Rows from expert 18 of block 11 of the encoder, named by matrix and row number. Rows with one number belong to one neuron. Each number is 200 + 30 x the weight over its row's rms, rounded and kept within 0 to 999. All counts start at 0. After the name is the row's rms in percent of the matrix's.
# up: expert up (encoder.blocks.11.mlp.up, 32x48x192), inputs 96-191
# down: expert down (encoder.blocks.11.mlp.down, 32x192x48, transposed), outputs 96-191
up.10,098,167,227,125,214,225,179,171,217,183,209,194,184,187,217,170,177,221,187,202,191,195,214,178,181,191,200,162,193,208,200,217,249,189,160,259,214,213,224,204,233,173,222,182,239,189,252,230,239,234,224,215,173,219,232,214,222,201,245,173,181,159,217,217,206,152,181,227,178,174,211,223,176,183,203,229,220,202,173,218,177,180,218,142,216,200,218,172,167,231,138,245,233,160,180,153,183
down.10,095,178,212,217,170,146,203,192,234,215,252,191,278,239,242,216,133,143,227,159,198,211,242,183,209,206,233,196,216,107,183,207,215,186,198,215,190,185,174,202,150,175,195,163,178,185,231,175,278,202,202,189,223,211,191,225,186,229,221,212,200,211,222,217,211,180,202,207,220,210,248,168,222,187,225,252,215,192,204,203,229,194,264,235,156,179,201,199,195,231,218,177,208,184,228,184,159
up.11,108,209,160,223,222,188,157,176,127,193,201,189,223,196,258,179,207,195,189,213,209,156,205,240,214,211,186,227,172,188,191,264,159,184,189,215,190,195,195,243,210,184,230,159,142,215,205,204,152,222,144,170,190,265,216,234,195,255,156,199,209,153,208,214,178,254,213,201,182,163,216,189,211,203,220,193,234,181,149,200,189,217,252,174,189,158,252,220,138,183,162,210,191,216,172,199,236
down.11,104,163,210,192,206,196,198,189,203,224,181,209,133,202,181,224,230,130,193,227,146,207,250,238,225,220,154,269,222,224,213,187,238,225,160,189,168,216,229,248,237,226,232,191,215,224,188,177,205,206,184,208,218,206,169,167,138,207,233,175,194,203,132,182,174,194,172,208,217,214,207,162,210,181,164,156,197,155,153,219,179,209,143,197,193,206,250,208,200,181,207,140,233,178,169,167,228
up.12,084,178,137,252,153,176,249,200,133,173,213,128,179,164,277,230,255,219,217,210,247,218,169,243,226,215,175,239,215,174,243,192,272,148,176,240,224,189,171,226,212,201,198,221,139,209,185,191,209,169,191,229,165,241,207,259,144,187,219,242,226,214,230,215,214,183,215,176,237,205,208,197,231,250,195,215,211,163,206,170,197,191,213,211,194,225,223,211,239,230,249,200,203,170,196,256,228
down.12,095,185,246,220,228,239,152,149,164,189,238,178,174,203,227,175,262,123,155,237,197,213,219,197,175,193,204,222,246,199,242,239,221,211,179,221,222,220,236,183,184,199,187,220,238,160,254,155,188,225,226,174,197,228,234,221,186,234,222,246,216,239,195,213,232,200,240,175,190,227,199,270,214,208,209,187,197,196,208,188,197,211,189,197,214,173,206,212,199,162,169,198,201,188,157,217,194
up.13,105,212,186,216,184,201,203,208,150,153,219,241,189,195,147,223,165,197,205,149,203,204,239,198,248,144,214,279,194,203,164,225,242,223,179,216,194,162,174,158,170,221,176,188,176,209,173,252,118,212,165,151,194,236,258,193,155,187,210,215,203,254,224,213,166,234,199,167,230,304,182,179,268,227,149,198,186,215,195,173,158,235,198,217,209,170,158,199,217,187,181,183,232,192,198,194,235
down.13,101,205,220,219,173,224,187,241,181,268,229,222,218,181,191,233,147,221,233,163,195,246,237,265,228,172,220,169,229,248,179,223,186,193,205,210,207,222,218,267,179,233,189,220,212,265,180,160,202,183,200,209,122,150,125,170,190,220,230,183,208,161,291,174,159,181,188,187,144,189,182,216,185,267,223,210,176,187,211,201,163,192,179,199,213,218,201,225,219,199,201,195,225,221,257,164,205
up.14,097,204,155,187,191,180,236,207,193,211,191,225,208,218,205,200,218,239,198,202,199,185,203,172,193,175,259,215,209,162,177,205,213,137,176,210,237,181,206,276,227,198,179,228,214,215,158,210,183,198,192,150,209,178,258,268,217,191,164,234,182,190,234,124,224,179,193,196,235,261,213,267,177,210,179,201,179,166,195,185,168,172,155,126,185,177,220,219,239,208,200,202,197,205,235,176,150
down.14,095,245,202,279,179,150,138,217,210,197,216,198,194,172,208,252,172,170,216,229,170,189,197,162,253,211,204,194,231,207,155,218,164,211,220,243,251,236,225,207,172,220,168,215,227,167,217,192,197,243,203,202,226,238,205,163,254,199,232,166,135,165,198,241,187,208,230,193,156,262,236,231,251,178,136,218,208,174,204,175,145,171,180,167,209,214,180,196,250,222,203,176,215,151,214,194,195
up.15,100,198,206,181,198,180,207,205,256,224,176,216,193,215,208,219,149,185,208,155,246,215,209,180,203,247,176,194,196,197,184,132,269,206,237,216,221,232,238,203,164,224,223,225,212,197,160,241,203,258,169,197,211,218,127,267,187,231,191,218,135,163,134,206,213,182,239,222,212,217,178,246,229,223,183,203,185,187,216,204,172,183,181,182,134,218,226,167,208,191,271,213,177,175,189,157,101
down.15,112,199,200,198,208,202,158,242,179,194,202,151,181,174,203,232,162,228,241,183,244,180,195,183,219,210,250,209,176,203,191,154,197,219,188,137,150,233,178,198,194,193,200,198,228,202,180,214,193,213,162,183,190,239,151,179,201,222,204,241,188,164,205,246,203,194,211,166,167,267,211,203,179,173,217,281,147,169,233,191,158,186,163,199,144,230,200,206,200,251,202,174,154,218,180,228,186
up.16,093,128,144,213,244,212,227,181,193,179,151,230,164,176,176,180,209,206,186,215,241,167,174,200,183,175,188,185,168,161,227,220,181,214,235,191,199,225,209,200,154,202,188,227,223,253,230,186,182,215,153,212,202,163,185,234,135,238,160,177,199,185,210,200,235,237,168,196,116,263,223,236,218,150,204,197,230,190,218,170,218,222,184,216,208,171,245,220,179,184,217,183,259,279,236,193,222
down.16,089,206,184,154,189,220,224,154,189,199,194,150,176,230,178,217,241,170,201,227,157,238,177,191,188,236,239,229,183,154,156,167,279,209,144,145,155,215,195,238,244,237,242,221,216,250,201,188,197,158,195,174,154,174,141,173,257,184,196,174,217,187,184,197,187,211,201,230,234,245,176,228,219,163,190,193,208,197,157,187,183,206,186,196,228,214,213,215,200,213,158,236,153,213,202,208,232
up.17,105,226,226,209,237,200,282,176,205,203,186,159,212,181,182,240,255,263,179,161,152,171,183,230,234,176,203,217,201,209,226,152,244,192,206,144,200,246,180,225,227,177,216,210,220,204,191,198,245,229,218,219,140,138,201,185,186,143,232,190,169,187,179,157,203,211,224,211,246,172,184,197,202,224,218,206,224,192,187,214,208,221,152,183,191,229,243,262,240,221,187,251,176,167,233,197,268
down.17,093,249,182,245,236,163,223,190,215,175,262,201,216,193,206,174,189,182,185,225,184,242,245,233,218,176,189,199,217,214,222,216,153,186,177,195,191,235,197,209,186,162,152,233,179,153,160,156,199,230,201,222,223,223,175,233,141,219,193,196,180,183,239,229,202,217,210,181,161,160,266,134,224,157,239,203,220,207,142,228,199,184,226,184,227,134,222,176,201,267,242,197,263,144,220,192,166
up.18,108,214,219,157,245,203,214,207,211,161,208,224,226,196,251,141,180,179,238,251,165,132,188,167,218,220,188,221,150,184,215,221,214,198,136,276,216,244,135,241,218,215,190,160,202,159,175,245,206,189,181,210,185,176,180,231,185,149,152,162,204,251,213,207,212,238,219,184,186,197,188,256,196,216,172,243,148,184,178,198,206,240,232,243,198,213,222,218,207,237,202,186,212,205,185,239,157
down.18,109,246,207,194,226,157,190,239,181,200,183,194,202,205,188,204,193,234,190,244,162,188,163,190,255,221,216,201,267,157,191,230,144,240,152,228,247,190,207,183,202,230,196,198,232,198,245,187,237,179,199,217,174,223,198,169,229,201,204,195,192,195,210,182,147,179,212,238,175,232,151,209,169,210,242,164,234,181,182,186,132,222,214,164,224,216,181,216,200,236,183,197,259,182,192,199,182
up.19,097,192,226,222,248,201,177,179,156,183,271,209,217,226,227,201,257,156,183,217,189,186,213,223,187,179,203,186,169,165,158,194,227,145,186,215,243,159,124,213,186,198,198,223,211,147,170,205,207,223,214,147,234,189,162,210,221,262,164,201,190,172,221,234,212,210,209,174,227,187,201,225,193,223,222,234,192,220,156,229,187,264,193,199,236,185,209,180,195,133,249,214,162,233,200,204,204
down.19,094,209,188,205,197,195,194,203,185,201,192,223,207,150,142,268,230,186,175,210,167,207,210,239,255,161,218,234,202,190,193,216,254,232,200,176,227,196,220,240,225,172,183,137,174,223,170,253,217,223,188,206,145,200,176,143,216,155,254,197,186,227,146,215,225,166,214,213,220,174,184,165,186,209,215,244,212,199,144,207,154,217,212,193,212,261,232,179,224,203,212,216,199,183,177,183,209
up.20,103,158,212,192,196,191,195,206,253,269,237,152,222,228,225,218,270,214,169,167,203,260,213,167,215,197,200,205,232,204,191,117,216,201,138,230,228,209,257,255,193,223,193,219,162,248,155,136,221,222,141,246,177,156,180,168,191,187,269,172,202,190,239,206,238,186,198,187,201,214,172,176,197,198,256,204,227,232,252,168,163,182,147,183,211,227,224,201,226,198,201,175,224,198,197,197,173
down.20,106,206,211,248,190,209,205,200,159,149,162,227,138,161,239,219,211,147,187,193,161,243,179,239,166,171,227,228,179,204,184,202,234,242,218,232,219,193,178,166,164,209,256,183,195,219,191,149,179,250,199,184,186,207,170,192,224,196,187,219,181,238,222,192,183,225,209,206,190,214,203,199,209,166,111,200,182,144,195,129,253,223,139,248,197,181,182,227,208,196,193,198,168,197,188,175,246
up.21,111,171,205,213,217,176,156,195,169,197,229,158,211,202,252,243,168,191,212,209,206,235,184,179,203,162,214,158,208,179,195,190,168,227,210,182,198,186,211,207,233,185,160,180,171,180,169,200,233,179,185,212,231,211,206,204,219,243,228,201,194,162,182,183,174,241,277,200,207,169,215,243,231,199,205,306,201,223,249,226,236,215,188,187,225,182,182,190,253,137,161,180,169,207,211,202,205
down.21,101,192,193,210,213,196,217,244,196,189,161,178,185,205,223,239,233,182,164,227,206,189,236,177,169,189,245,240,193,194,179,160,218,226,187,178,206,169,233,166,224,185,208,250,102,196,198,177,234,226,229,207,221,246,173,204,182,190,225,266,155,253,178,224,230,236,231,248,168,222,192,194,223,202,233,189,237,230,217,206,216,226,139,165,204,176,208,137,188,248,263,210,197,241,168,192,162
up.22,099,186,195,231,168,212,195,246,182,183,152,218,249,201,207,174,143,206,227,124,166,132,198,223,191,197,205,177,125,218,193,186,216,187,182,157,207,230,194,249,214,200,218,212,192,216,239,181,201,156,230,217,179,218,221,199,189,187,218,211,192,188,273,193,230,254,193,211,199,277,181,188,237,222,81,185,206,248,159,218,165,283,186,166,160,212,213,158,182,248,180,200,240,229,221,188,244
down.22,098,202,164,213,200,244,213,233,236,180,238,230,190,248,190,180,195,170,181,217,189,215,239,236,237,176,221,172,181,174,211,224,158,233,185,144,244,157,215,179,148,247,181,138,217,204,218,160,224,195,196,189,218,192,198,223,191,228,177,201,226,184,204,204,219,234,210,228,236,192,192,198,224,204,213,188,133,168,123,205,216,171,181,203,166,202,156,144,229,243,210,265,208,206,207,145,174
up.23,088,160,236,175,225,184,212,207,231,161,166,198,180,178,183,181,196,238,186,222,195,160,261,200,241,217,233,195,242,181,206,219,249,176,196,236,214,192,183,183,201,202,182,254,223,160,228,308,221,160,230,209,185,195,210,146,214,207,192,222,157,186,179,189,240,208,206,214,275,167,219,194,226,176,177,240,173,158,244,218,182,158,200,230,217,180,209,185,153,245,185,186,130,194,133,209,190
down.23,093,157,172,178,194,178,220,235,179,195,224,177,198,197,172,188,133,182,231,210,213,209,180,155,223,174,192,197,163,225,210,203,204,269,208,192,162,207,169,183,177,205,185,163,230,255,233,231,174,204,156,157,148,190,235,185,210,235,175,263,165,209,227,213,243,177,245,223,179,206,267,229,210,221,209,180,193,184,159,193,144,216,199,231,153,233,185,240,150,163,189,230,170,180,177,208,138
up.24,102,226,183,217,190,232,228,242,200,239,231,165,205,230,163,205,239,225,261,195,184,234,211,209,196,207,205,200,177,179,198,194,248,198,218,151,182,229,166,204,181,184,205,221,189,215,239,199,137,149,179,215,163,206,181,249,200,168,186,195,239,178,151,195,140,201,161,154,146,116,226,142,207,247,163,150,181,196,211,234,209,147,205,200,222,180,229,221,231,225,211,225,269,220,220,207,213
down.24,098,158,176,193,235,187,164,202,160,140,222,185,193,199,196,162,219,191,177,247,240,209,216,181,228,213,172,200,184,222,246,175,204,184,232,165,188,209,240,179,243,183,224,215,159,179,207,218,199,235,222,165,211,186,202,194,227,242,179,207,223,191,260,189,167,185,199,144,198,180,142,191,185,198,227,182,231,231,203,169,213,198,193,204,212,194,161,241,216,212,216,204,229,178,215,198,190
up.25,101,168,217,126,153,220,257,196,190,177,230,208,159,214,171,191,210,171,220,167,218,214,224,234,131,183,150,198,212,190,225,225,171,199,227,241,214,194,203,206,173,229,199,154,226,226,231,261,189,235,222,224,203,229,239,160,193,217,276,168,218,207,208,186,236,180,154,222,151,215,215,255,235,164,189,138,179,210,152,229,224,236,220,227,210,220,138,171,187,159,199,193,158,196,241,207,198
down.25,092,237,203,194,168,203,155,174,253,198,243,225,154,154,207,154,194,220,234,171,187,172,196,169,221,217,192,211,236,217,182,212,197,183,201,237,230,215,259,230,205,166,181,215,220,205,192,226,230,194,195,188,180,225,266,212,153,193,254,205,220,177,228,217,164,189,169,218,204,247,250,208,226,186,222,195,191,248,233,172,183,175,194,172,179,190,181,189,243,232,206,226,264,160,238,191,164
up.26,101,192,204,198,203,190,176,207,193,126,170,207,165,177,249,204,219,146,186,211,247,147,176,204,244,165,209,246,223,260,197,206,202,223,160,205,205,242,232,225,234,271,211,232,164,170,183,201,131,181,195,194,164,237,135,169,191,189,207,210,236,264,190,195,141,201,169,189,253,193,179,145,215,233,160,221,166,201,217,236,181,129,196,203,126,208,161,195,202,181,256,252,123,202,176,189,180
down.26,111,142,218,217,234,170,216,210,183,191,247,218,213,206,119,224,154,210,146,172,190,164,223,217,137,171,192,190,181,184,171,213,214,143,224,176,175,171,188,165,132,206,180,177,257,227,233,196,209,215,189,200,262,195,219,218,226,196,218,211,191,212,251,206,219,221,213,163,154,224,262,226,178,218,171,174,196,214,183,207,174,256,197,197,227,194,184,184,183,180,180,220,211,217,188,247,173
up.27,086,219,176,182,213,161,203,193,213,223,277,192,188,208,184,294,170,231,173,167,170,196,223,201,193,219,214,181,223,187,231,230,189,242,237,214,197,203,208,246,197,219,215,162,195,267,179,213,206,220,187,218,190,181,205,216,137,188,209,148,179,211,197,175,188,225,164,228,244,187,139,270,202,218,185,197,236,202,209,162,158,222,256,194,160,146,188,195,154,213,185,238,257,198,230,264,195
down.27,097,160,191,214,233,209,194,180,184,237,190,262,187,181,211,190,193,158,164,181,208,208,237,204,177,200,158,193,180,220,223,224,187,240,213,172,206,179,216,211,242,215,229,196,209,247,192,190,246,225,177,239,182,230,194,196,205,157,256,141,219,196,193,202,155,165,193,181,201,204,230,220,217,224,165,197,186,207,209,142,150,245,195,179,196,140,240,269,249,211,217,208,245,198,144,234,210
up.28,092,228,220,229,223,235,193,223,177,139,261,171,149,170,149,145,218,244,193,224,145,210,212,237,170,200,189,208,265,218,201,165,231,161,170,180,208,197,248,147,216,198,194,166,153,219,209,204,209,236,224,221,168,165,218,179,204,215,184,219,228,218,210,229,190,224,183,185,124,180,227,161,168,205,217,174,263,168,153,253,228,201,210,218,261,208,279,219,170,228,262,206,157,161,238,187,160
down.28,109,225,253,164,157,178,191,226,208,156,193,147,216,227,198,252,257,189,204,257,173,162,232,273,178,154,178,174,167,168,199,182,198,228,229,179,159,212,250,240,191,206,225,195,218,178,182,222,226,235,228,183,243,191,156,224,201,195,177,214,172,208,193,191,166,190,212,210,166,189,221,140,121,198,189,187,193,186,222,171,227,203,197,178,198,188,163,173,226,176,199,157,252,217,259,218,223
up.29,101,223,179,220,198,267,118,203,168,201,192,179,218,204,205,161,215,214,193,201,203,177,235,201,212,188,200,210,215,219,237,255,256,177,204,203,177,232,234,234,225,163,214,185,217,189,181,195,208,188,119,233,212,231,209,133,216,197,224,174,175,191,153,241,218,233,186,173,209,187,212,187,205,188,203,153,201,217,224,199,197,136,223,165,157,235,207,176,190,190,213,185,185,175,233,167,190
down.29,095,229,189,160,160,175,204,239,205,182,102,213,211,183,267,234,196,151,167,181,181,172,213,249,208,191,195,206,212,230,210,139,233,183,195,217,215,228,185,186,225,246,208,258,235,195,203,201,244,229,206,196,260,167,220,210,186,224,203,203,133,201,243,200,197,188,189,205,187,242,197,162,170,182,209,133,216,189,208,189,155,232,190,167,200,224,171,189,226,175,212,199,229,228,216,186,203
up.30,103,145,184,197,192,242,176,201,191,188,176,230,164,136,187,243,206,218,199,239,234,228,215,219,153,203,161,193,212,218,217,209,156,178,195,194,154,219,249,185,255,236,173,273,206,233,229,172,232,240,185,202,209,189,165,141,224,179,200,177,181,198,195,191,178,212,169,189,182,182,183,215,177,136,155,194,190,260,193,237,195,243,190,189,182,162,191,165,215,160,159,164,181,223,130,220,173
down.30,104,228,150,207,205,148,143,228,235,219,204,140,165,220,140,209,234,136,253,181,219,138,174,208,182,199,165,172,221,199,228,205,212,195,219,220,169,227,209,195,194,240,214,260,186,272,196,202,197,173,167,225,248,188,249,192,202,163,189,221,230,257,218,276,189,205,177,211,208,201,176,115,176,174,178,189,216,200,161,223,199,163,183,196,221,174,217,170,156,243,222,196,146,181,212,195,191
up.31,098,211,202,206,201,221,216,189,226,209,169,256,156,185,233,198,162,237,220,195,221,257,202,223,247,219,182,210,261,178,243,193,145,196,221,215,227,191,164,240,233,163,233,201,199,209,219,238,192,221,210,223,183,248,188,174,174,174,180,201,221,158,177,217,243,248,217,182,161,185,191,213,232,220,123,237,173,204,245,191,130,196,221,231,208,225,204,238,170,145,210,218,233,199,171,224,223
down.31,092,207,179,170,156,279,256,200,239,212,258,226,183,154,192,224,190,268,212,174,184,214,193,137,196,212,239,295,202,198,222,175,157,223,234,227,175,203,200,176,202,161,197,125,197,179,161,198,210,177,182,243,203,175,216,206,175,213,177,191,210,200,203,212,182,224,210,196,161,218,206,218,191,221,195,161,225,229,193,195,150,212,217,228,215,188,119,280,151,224,239,167,253,196,248,236,144
up.32,098,193,250,171,169,178,205,167,219,189,219,221,266,162,211,228,279,211,198,243,213,202,212,186,245,195,158,214,214,243,178,144,183,166,218,158,200,191,205,277,193,187,183,217,202,254,187,208,248,171,234,174,153,225,179,143,200,223,239,206,185,205,216,212,158,173,175,184,151,179,195,219,170,222,186,173,225,175,204,215,190,206,187,161,157,196,199,265,168,196,202,204,186,189,206,198,235
down.32,093,206,209,222,229,177,188,190,105,158,206,264,169,208,237,239,225,165,224,184,154,221,228,190,230,170,230,176,200,180,201,211,170,257,217,192,244,215,222,163,158,176,165,209,145,190,222,217,277,195,232,233,176,133,209,222,153,212,176,233,210,215,208,185,176,221,182,169,201,168,201,157,193,234,233,171,179,208,159,229,180,216,218,213,190,146,209,226,165,183,230,191,211,180,190,209,150
up.33,102,244,203,143,217,179,194,181,260,177,226,212,203,191,181,183,236,171,186,195,169,206,199,204,191,204,150,220,223,197,226,198,242,242,205,151,240,173,169,242,242,239,211,203,186,180,150,184,248,175,174,180,180,167,177,165,211,225,215,194,187,173,183,180,234,164,229,236,204,194,211,219,211,184,144,187,231,185,144,198,184,122,195,188,222,252,140,229,203,185,247,148,197,164,211,187,192
down.33,105,158,232,155,199,145,201,201,247,192,162,211,200,212,211,187,219,211,202,161,199,188,212,250,190,205,227,231,189,205,184,261,206,178,238,219,180,162,171,204,226,182,193,216,135,160,138,273,162,200,232,159,206,230,245,200,187,214,225,198,209,136,178,205,196,195,204,184,208,189,186,193,195,211,218,182,214,235,175,248,174,225,216,189,200,236,210,204,212,147,156,203,189,190,217,192,273
up.34,097,203,192,159,169,169,165,189,246,172,188,212,220,216,179,211,207,217,195,178,213,221,221,183,138,193,234,273,198,177,208,139,218,164,240,238,202,191,134,173,170,190,213,166,224,205,229,218,170,189,153,244,233,234,177,223,190,181,155,209,217,182,169,223,258,248,218,241,171,193,143,233,232,215,211,161,203,193,175,258,174,190,213,138,146,210,204,226,170,168,235,191,206,225,258,197,163
down.34,093,107,143,214,238,180,215,208,215,146,161,181,241,227,202,197,186,225,226,210,175,222,215,195,193,219,211,202,228,194,161,194,256,143,192,201,203,181,214,228,200,186,251,237,185,231,213,198,225,206,187,205,246,166,189,190,191,209,171,201,182,192,283,216,190,155,221,188,188,176,229,244,267,238,194,197,209,198,220,152,182,191,196,222,185,124,181,255,164,238,227,180,208,154,163,170,193
up.35,102,216,149,210,187,248,243,176,194,212,179,165,218,199,214,180,240,241,197,166,226,250,165,196,127,205,207,222,258,177,207,168,167,162,149,156,238,232,236,221,198,163,215,191,194,166,177,183,206,228,203,202,164,259,213,218,189,238,245,231,207,172,194,167,214,168,202,201,166,195,201,196,202,173,206,164,208,220,114,271,174,251,159,173,184,233,204,183,254,205,192,153,224,219,154,117,225
down.35,112,189,203,226,214,160,149,225,173,151,180,160,180,192,239,203,219,171,239,175,179,182,244,217,152,177,232,194,190,158,216,223,165,181,224,188,206,179,212,206,196,179,206,178,184,281,194,231,199,176,261,169,221,193,234,211,244,171,216,187,245,177,217,277,212,220,201,178,221,150,226,171,193,184,222,155,208,250,231,177,206,206,153,205,211,181,149,214,232,194,151,198,209,252,170,194,225
up.36,098,229,172,206,210,255,218,196,168,174,177,244,214,222,216,174,197,173,209,244,174,189,135,234,181,188,203,191,211,194,235,190,236,172,191,258,221,232,239,224,186,187,212,205,154,219,168,213,203,176,145,203,171,165,132,170,178,169,194,111,212,155,239,210,190,212,249,127,168,264,220,196,233,219,203,203,234,225,208,241,176,218,196,154,300,174,168,209,206,248,219,203,230,199,210,195,163
down.36,087,199,185,227,176,182,240,263,222,263,175,183,244,272,160,247,222,209,189,240,190,197,216,137,148,238,220,167,166,150,239,180,233,215,116,162,172,229,194,176,216,208,195,221,193,164,184,155,219,267,166,200,229,183,229,238,188,134,239,194,206,216,219,193,255,190,183,226,239,189,207,216,197,194,187,175,205,160,166,239,183,220,170,202,173,233,232,135,204,213,196,150,215,169,188,181,141
up.37,107,214,167,199,246,236,299,194,161,171,166,198,183,158,176,237,179,191,207,192,157,223,215,194,149,221,222,191,214,210,177,186,213,134,215,178,177,228,248,204,192,174,211,181,199,206,219,183,182,187,211,237,154,189,167,182,203,179,177,200,225,268,172,230,195,207,218,203,163,205,168,216,160,207,208,238,247,135,205,215,219,258,183,219,211,145,237,215,157,220,225,151,185,197,185,175,175
down.37,097,210,185,149,217,219,160,240,191,209,153,221,163,213,222,209,120,206,259,194,170,212,170,188,250,147,229,216,214,172,201,227,180,184,142,190,164,140,209,227,228,198,225,187,223,278,180,249,182,141,288,234,182,187,206,178,207,208,213,188,213,218,170,213,208,202,177,201,188,226,163,168,218,196,251,231,224,191,208,223,184,174,186,169,145,183,247,134,266,212,158,159,224,225,223,167,178
up.38,094,218,204,245,222,181,164,166,186,177,210,187,166,216,174,263,203,205,202,223,184,231,224,221,208,197,237,214,256,138,232,203,132,212,198,161,209,215,203,209,201,191,201,191,165,256,237,204,165,195,189,179,188,222,188,172,228,235,200,234,252,196,207,215,207,202,282,211,243,208,217,253,203,171,181,176,179,215,197,292,227,213,212,215,192,204,175,150,187,279,191,192,181,218,264,184,200
down.38,098,176,168,222,178,202,215,145,156,172,171,196,198,165,168,232,231,185,181,157,226,225,193,182,212,172,249,164,206,203,178,236,216,181,202,176,194,181,238,145,201,250,192,221,202,187,213,253,273,235,211,268,158,146,193,237,172,156,204,241,211,226,189,166,153,185,195,227,244,175,134,202,196,172,243,200,168,231,202,225,152,203,177,220,181,225,144,184,175,150,175,210,193,191,215,195,169
up.39,109,195,201,238,167,199,162,193,162,217,199,169,153,197,212,191,217,178,194,198,205,197,218,204,144,206,276,226,135,234,171,249,173,229,151,201,204,142,185,217,200,142,215,187,178,207,202,200,205,142,212,151,182,204,197,213,160,183,248,197,201,180,205,181,186,199,198,190,190,172,190,195,243,241,111,132,229,190,192,209,198,264,221,169,201,199,191,166,202,226,182,200,189,233,173,238,223
down.39,101,271,171,117,217,247,224,176,222,203,214,213,154,227,223,190,199,203,196,251,175,216,177,198,213,203,194,219,204,217,243,202,197,205,206,230,217,178,223,228,205,229,181,217,231,225,227,199,194,210,167,182,177,177,199,223,183,154,228,201,179,192,229,189,261,168,202,194,195,192,214,216,158,200,168,159,169,183,195,193,231,194,204,148,197,189,230,192,168,215,149,175,266,176,259,173,243
up.40,107,212,189,208,222,255,150,199,184,183,163,194,104,226,233,188,187,172,230,195,251,224,134,206,212,176,245,179,219,187,161,209,155,195,206,185,139,219,208,191,220,161,209,167,211,136,196,253,234,226,210,243,208,215,184,156,227,193,207,160,221,173,198,222,230,162,235,210,213,199,184,136,253,237,175,226,198,162,171,225,172,199,201,202,196,239,246,208,151,219,246,172,180,140,175,234,146
down.40,102,240,198,220,185,223,204,174,231,181,166,242,205,240,223,230,201,195,208,239,148,194,261,154,169,193,182,153,158,160,168,108,215,197,200,171,153,160,199,145,182,219,260,189,178,215,207,243,201,214,185,195,268,228,211,217,179,163,206,202,211,234,218,248,202,210,234,239,221,146,172,180,191,271,202,135,183,172,210,190,143,205,212,215,201,202,178,196,203,179,204,182,180,129,211,232,229
up.41,090,184,238,205,93,213,193,213,166,238,218,147,254,195,183,192,227,188,214,163,188,198,233,215,188,205,148,242,262,185,161,228,177,229,218,211,235,223,159,174,212,200,215,211,206,165,207,150,154,203,187,202,210,143,182,180,255,233,219,211,263,229,174,197,213,165,173,228,210,153,147,185,184,188,203,174,170,175,206,200,170,184,251,169,214,200,205,206,222,199,235,176,168,181,231,221,159
down.41,096,145,190,186,181,114,129,188,208,197,199,195,155,226,176,232,153,209,261,155,134,166,173,201,222,180,241,194,215,207,176,214,163,201,223,205,220,237,274,197,163,212,200,152,208,227,215,210,218,189,183,220,190,237,239,183,204,211,228,202,223,162,190,221,151,188,166,203,186,213,241,201,248,196,225,158,208,195,222,169,251,182,171,161,140,230,194,223,212,148,232,148,256,174,238,179,214
up.42,091,201,212,215,120,225,194,192,148,203,264,244,158,206,215,189,178,177,245,218,147,249,220,131,194,241,174,198,166,191,200,172,257,214,212,191,194,246,215,172,201,212,202,191,198,230,231,220,117,248,255,226,177,240,214,190,198,195,175,183,140,170,220,196,177,217,235,227,228,178,198,185,216,136,196,199,225,223,162,167,156,222,201,203,221,224,212,210,211,240,190,236,180,178,216,193,251
down.42,089,179,246,184,205,198,225,213,167,151,167,195,203,178,152,210,167,254,229,174,209,185,185,214,220,206,133,207,203,149,197,226,191,181,203,184,200,245,232,192,164,217,194,211,204,206,224,232,161,201,169,213,239,235,168,215,214,219,189,201,226,177,255,211,154,127,249,207,266,204,205,171,210,204,231,212,159,227,213,177,248,155,184,229,202,206,151,193,156,212,191,245,198,191,260,194,108
up.43,102,196,220,228,202,186,221,265,206,199,216,252,214,204,272,156,176,211,219,223,206,173,262,201,182,205,180,210,217,154,192,185,172,146,216,210,246,147,158,166,178,198,201,125,183,176,231,211,164,196,183,233,161,231,222,184,206,250,174,190,218,193,231,222,205,196,247,211,184,216,161,214,266,215,204,138,198,224,201,139,179,182,189,191,195,207,242,220,111,173,168,220,216,223,194,200,228
down.43,100,232,174,210,233,190,166,208,193,158,237,196,182,217,191,214,189,189,201,266,166,162,214,216,234,230,185,222,199,229,167,152,173,166,186,257,221,220,209,213,189,209,245,208,238,241,183,221,253,168,168,203,193,126,192,227,217,172,127,248,217,221,241,234,205,198,187,246,164,206,225,178,215,220,180,193,214,134,153,191,212,227,166,147,227,210,184,255,206,252,282,177,238,152,182,133,167
up.44,103,182,197,191,205,230,224,157,221,155,268,168,174,189,208,237,228,248,259,152,145,248,200,194,258,205,151,232,157,169,209,227,168,208,208,200,167,249,204,162,151,157,180,196,172,197,223,169,194,143,214,231,198,178,196,173,184,159,199,192,198,157,218,225,156,179,178,164,190,183,256,224,235,190,185,154,223,167,213,193,249,207,209,186,234,192,168,227,172,238,218,146,173,191,269,207,226
down.44,097,191,218,191,215,182,226,250,236,191,252,243,252,251,159,262,138,194,180,242,162,214,201,145,218,211,232,225,210,195,191,177,235,218,177,199,240,205,223,275,231,199,245,212,190,219,160,205,214,199,221,197,207,152,171,165,215,189,210,150,168,233,157,165,209,182,197,282,245,200,154,190,141,190,224,177,208,213,172,255,189,231,207,202,239,213,239,183,199,198,173,214,178,175,143,167,217
up.45,104,182,133,183,217,240,213,203,220,171,244,218,210,193,186,218,226,180,193,174,223,235,209,210,195,230,191,214,281,203,230,169,224,215,212,214,250,222,220,202,226,219,279,170,238,169,173,234,191,156,176,182,207,181,206,253,161,260,198,198,247,194,212,170,191,226,182,233,178,198,181,137,182,172,199,277,150,197,163,192,177,139,234,160,175,155,233,258,169,159,235,202,186,145,206,165,159
down.45,114,201,194,218,199,215,181,229,175,246,141,216,190,241,169,218,191,218,200,204,185,167,265,190,197,209,169,191,206,142,180,248,227,165,199,195,185,220,261,148,193,184,212,159,289,183,165,187,232,179,223,266,258,198,203,232,234,174,208,208,172,167,223,215,215,205,181,216,183,159,196,176,178,163,243,181,268,188,174,196,198,239,203,166,189,192,169,179,199,205,237,229,227,189,213,206,128